Rows from block 0 of the decoder of a small image VAE, named by matrix and row number. Each number is 128 + 32 x the weight over its row's rms, rounded and kept within 0 to 255. All counts start at 0. After the name is the row's rms in percent of the matrix's.
After each channel's rows are labels from the 100 images, of 14976, where the channel reaches its highest value: "strongest on" is what is common among them. Only what is clearly more common there than usual is listed. The data: rendered roads seen from a driver's seat, with toy cars, trees and houses. In brackets: how many of the 100.
# conv: 3x3 conv (decoder.mid.0.conv.weight, 96x96x3x3, each kernel summed), inputs 48-95

conv.48 050 [147  87 143 202  47 196 149 117  93 167 122  53 149  61 143 109 120 168 140 105  89 119  87 106 172 101 177 122 135 115 112  49  63 115 167  90  98 145 119 160 121  98 114 153 165 127 156 102]
strongest on: dusk (85)

conv.25 044 [139  92 111 124 139 115 111 102 123 181 149 111 143 165  68 135 147  76  74  95 148 134  99  78 134 120 131 186 114  98 127 159  93 118 113 120 112 182 159 172 167 142 100 189  97  61 111 117]
strongest on: dusk (69)

conv.0 055 [110 136 120  93 137  92 138 136 121 117 130 116 171  73 125 123 124 174 160 208 150 118 126 111  71 150  83 110  83 125 138 125 136 136 135 160 128 154 145 110  72  84 184 175 163 185 126 171]
strongest on: dusk (61)

conv.49 098 [138 105 144 190 181 102 125 100 103 129 110 117 146  67 123  98 144  99  91  82 119 163 199 153 154 142 218 163 178 107 136 202 125 131 118 101 143 110 142  68 201 163 153 149 178 145 102 120]
strongest on: dusk (62)

conv.94 157 [155 118 144 160 162 118 123 150 108 176 115 104 117  65 102  99 154  76  66  55 108 160 145 135 131 169 167 140 143 106  95 162 123 127  82 105 153  87 116  87 170 146  75 142 187  80 130  94]
strongest on: double yellow line (78); bends right (71)

conv.53 078 [178 133 148 124 193 136 115 110 124 146  88 157 122  90 147 136 157 129 142 115  89 153 113 162  88 143 172  85 134  60 121 130 189 159 137 168 106 107 142  65 172 110  97 151 179 106 133  91]
strongest on: solid white line (70)

conv.4 054 [152 147 121 129  86 156  97 101 141 156 181 134 113 156 134 165 118 154 139 153 111 100  93 169  28 144 138 147 127 122 156 105 102 163 138  98  69 104 149 178 128 147 126 176  95 171 144  94]
strongest on: dusk (81)

conv.38 056 [ 64 130 147  79 127 178 123 123 118 126 110 135 103 110 118 182 106 187 195 105 157  71 100 131 114 118 106 110 117  96 129 129  91 160 197 170 141 156 126 179  36 123 145 134 121 120 140 129]
strongest on: dusk (97)

conv.19 056 [168 106  93  35 144 135 123 103 155  94 160 116 139 164 104 178 139 165 130 126 198 130  97 107 140 115 103 148 161 168  95 133 142 116 136 168 120  92  70 149  54  98 173 119 113 150 134 169]
strongest on: dusk (92)

conv.43 183 [160 133 119 184 185 116 102 130 129 164 134 124 116  99 115 117 133  96  73  47  92 166 148 172 145 163 170 128 144 109  93 181 133 130  95  97 153 132 121  50 170 140  90 129 175  81 113 121]
strongest on: dusk (66); double yellow line (53)

conv.79 171 [169 118 112 175 165 111 128 132 115 154 127 160 121 112 122  70 123 109  89  76  88 166 153 163 142 177 181 128 115  95 102 178 145 105 114 119 131  88 150  59 212 146  87 113 185 101 112 125]
strongest on: pine (80); bends right (63)

conv.31 063 [138 158  95  69 101 135 158 131 133 102 152 183 180 106  97 117 122 144 203 161 153 124  84  80  93 104 105 112 109 181 156  75 169  97 175 136  93 184  96 160  99 144 165 129 126 146 117 133]
strongest on: pine (67)

conv.15 123 [137 126 183 164 174 112  84 131 132 131  95  89 137 162 100 111 186 117  58  88 145 174 116 166 135 180 184 123 144 117  95 187  87 105 151 100 136 112 123  61 194 141 131 150 194 148 133 169]
strongest on: crossing stripes (56)

conv.91 116 [149 132 113 204 169 104 100 138 130 167  96 122 124 102 129  55 143  77 112  46  94 158 111  89 156 153 164 159 114 137 123 181  91 134 117 132 131  97 120 102 154 132 110 128 178 135  95 125]
strongest on: double yellow line (64)

conv.7 160 [170 132 130 163 188 121 135 146 101 158 110 118 107 105 115 103 159  83  98  38 104 173 152 141 140 193 154 142 142 123 129 144 115 136 102 112 157  87 123  82 173 126  81 140 163  94 119 138]
strongest on: tree (64)

conv.64 110 [160 100 131 176 188 148 128 156 136 132 113 103 138 103 102  75 151  95  93  99  88 133 124 130 138 160 172 133 116 106  68 152 155 134  91 136 132 133 114  74 187 129  82 141 185  98 117  97]
strongest on: double yellow line (99)

conv.67 057 [106 115 152 180 139 145 124 117 135 113 132 154 130 138 104  94 160  73  98  88 125 150 114 109 160  97 138 142  56 143  55 122 124 109 108 151 111  85 134 110 152 196  83  82 171  84 169 100]
strongest on: pine (69)

conv.54 074 [ 70 105 167 108  57 132 164  71 144 130 166 140 162 136 165 154 132 171 141 186 119  91 112 114 132  78 113 128 118 157 119  80 172 138 118 141 108 153 145 162  74 144 172 127  92 165 124 123]
strongest on: dusk (86)

conv.5 075 [121 163 132 112 118 162 187  96 125 122 117 143 135 188 120 149 133 112 112  84 104 114  71 116 139 204 127 185 200 144 110 143 116 120 174 128  71 111 112 156 155 107 171 101  90 114 179 170]
strongest on: bends right (60); solid white line (57)

conv.80 056 [116 114 119 154 112 116 188 132 161 119 131 107 208 151 119 158 126 176 174 163  88 137 121 131 111  88 145 105 129 157 137 158 153 151 102 106 138 109 120 128  59 115 182 142 185 158 122  95]
strongest on: dusk (85)

conv.36 075 [136  92 106 191 177  93 111  99  79 119 115 105 115  95 125 175 133 104 106  77 163 144 177 133 141 140 186 186 173 148  94 188  89 149 122 115 130 139 154  98 228 122 122 121 203  81 100 136]
strongest on: dusk (95)

conv.51 075 [138  79 152  96  78 149 177 139 162  79 140 116 148 148 160 174 111 176 154 156 185  77 130 118 109  50  82 132 131 138 134 132 104 141 151 137  89 149 126 196  88 130 136 120  88 159 185 153]
strongest on: dusk (66)

conv.28 060 [ 71 148 115 113  98 116 125 149 136 127 154  56 146 181 139 166 135 113 132 156 153  75 104 103 136 121 133 134 154 203 120 130 120 143 108  90 131 125 125 217 129  94 193 153  89 187 130 138]
strongest on: car (82)

conv.8 047 [153 112 153 229 139 119 112  90 140 112 132 162 127 119 137 162 152 112 166 126 105 145 136 159 117 161 103 144 131 133 125  84  75 136 174 102 159  91 150 142 123  98  50 164 149  93 106  86]
strongest on: dusk (100)

conv.92 052 [145 123 169  99 140 149 132 143 182 117 137 164 155 137 118 129 122 156 111 127 114  85  37 123 160 143 118 100 154 135 101 113 114 151 101 173  98 145 118 200 134 161 172 119  86 166 128 126]
strongest on: snowy verge (64)

conv.32 055 [109  83 168  85 101 172 214 112  98 156 174 151 131 142 167 137 126 141 105 131  98  76 111  94 103 104  91 114 111 158 208 109 123 117 140 171 118 128  96 192 101  61 176 102 112 156 116 142]
strongest on: truck (85)

conv.52 040 [137 109 123 198 117 158 116  99 153 125 126 144 154 113 152 170 118 128  98 151 143  96 164 110  95 122  66 108 169 101 144  94  83 146  65  83  99 108 172 182  98 129 153 121  80 145 118 119]
strongest on: snowy verge (68)

conv.23 188 [182 103 131 196 161 131 129 126 113 146 115 134 114 108 107 108 153 107 104  65 106 136 124 135 142 169 149 118 146  86 105 152 120 125  86 125 152 102 120  70 181 144  76 122 202  95 116 134]
strongest on: tree (65)

conv.50 145 [160 117 123 182 204 129 125 136  99 168 102 116  92  96 115 112 131  91  54  52 111 150 135 152 129 154 158 144 133 131 107 189 120 146 119  99 117 101 127 107 196 144  72 122 172  89 104 136]
strongest on: dusk (88); crossing stripes (58)

conv.37 191 [155 108 142 204 190 130 132 127 117 181 116 118 134  92 117  82 145 104  96  61  87 125 150 134 153 166 160 144 109 105 112 184 137 153 124 109 127  94 134  83 172 139  74 124 182 121 117 147]
strongest on: double yellow line (75); bends left (64)

conv.70 161 [158 129 131 190 173 128 106 134 130 148 123 114 133  87 104  98 130  86  82  69  93 173 142 146 140 141 181 125 136 105 100 177 150 146  92 100 145  99 117  66 179 154  94 119 175 109 118 113]
strongest on: pine (57)

conv.74 140 [142  87 149 182 179 125 119 123 116 146 148 135  97 116 118 113 135  73  93  61 113 136 164 126 141 164 179 149 134 119  94 165 121 125  87 104 134 112 143  78 201 131  63 112 162  98 103 107]
strongest on: solid white line (53)

conv.93 060 [ 98 157 111 155  73 130 108 128 116  81 146 136 119 133 139 159  76 156 159 177 198  70 139 128 128 112  77 163  96 121 146 108 115 130 109 137 135 187 148 177  54 145 131 156  73 129 139 167]
strongest on: dusk (79)

conv.72 054 [132 125 152 106  77 130 179 144 123  47 149 110 126 143 105 129 103 138 179 167  97  89 118 118 159 130  52 177 123 153 142 103 128 114 119 106 100 126 130 174  76 137 170 138 136 148 106 142]
strongest on: dusk (61)

conv.46 042 [145 111  98  74 123  95 184 159 200  95 117  80 130 130 141  94  81 123 116 124 196  87  91 116 114  97  96 139 124 158 160 123 150 171 105 102 161 206 119 140 134 112 127 136 115 153 188 107]
strongest on: dusk (93)

conv.65 144 [172 110 153 185 189 115  91 142 109 162  94 129  91  80 147 113 150 109  80  68 102 158 143 159 134 154 166 140 146 116 105 168 121 132 123  92 149  77 127  79 194 116  86 136 168  84 137 116]
strongest on: dusk (91)

conv.82 062 [143 183 135 202 148 164 114 132 144 154  75 141 124  96  92  87 119 134 137  83 141 147 190 143 188 185 176 144 111 101  98 183 119 122 152 117 149 107 100  87 144 222  85 146 130 115 153 138]
strongest on: snowy verge (64)

conv.58 056 [185  86 135 124 108 151 105 149  48 133 162 138 161 141 113 108  84 137 117 113  82 118 127 118 171  71 137  94 143  61 124  88 125 101 153 106 111 126  89  74 150 145 106 112 204 117 153 176]
strongest on: solid white line (51)

conv.42 079 [198 136  91 139 156 115 158 123 125 205 146 148 138 119  81  85 117 117  84  70  90 204 110 127 159 132 173 149 124  85  97 190 154  69 147 102 151 132 103  49 140 174 118 117 156  83 160 138]
strongest on: double yellow line (79)

conv.39 043 [110 144 168 139 192 136  74  68 129 132 132 132 150 127  93  99 106 104 126 132  45 154 139 150 107  81 156 124 101 117 102 142 131  86 162 106  60 136  83 109  94 143 133 104 144 178 103 177]
strongest on: snowy verge (64)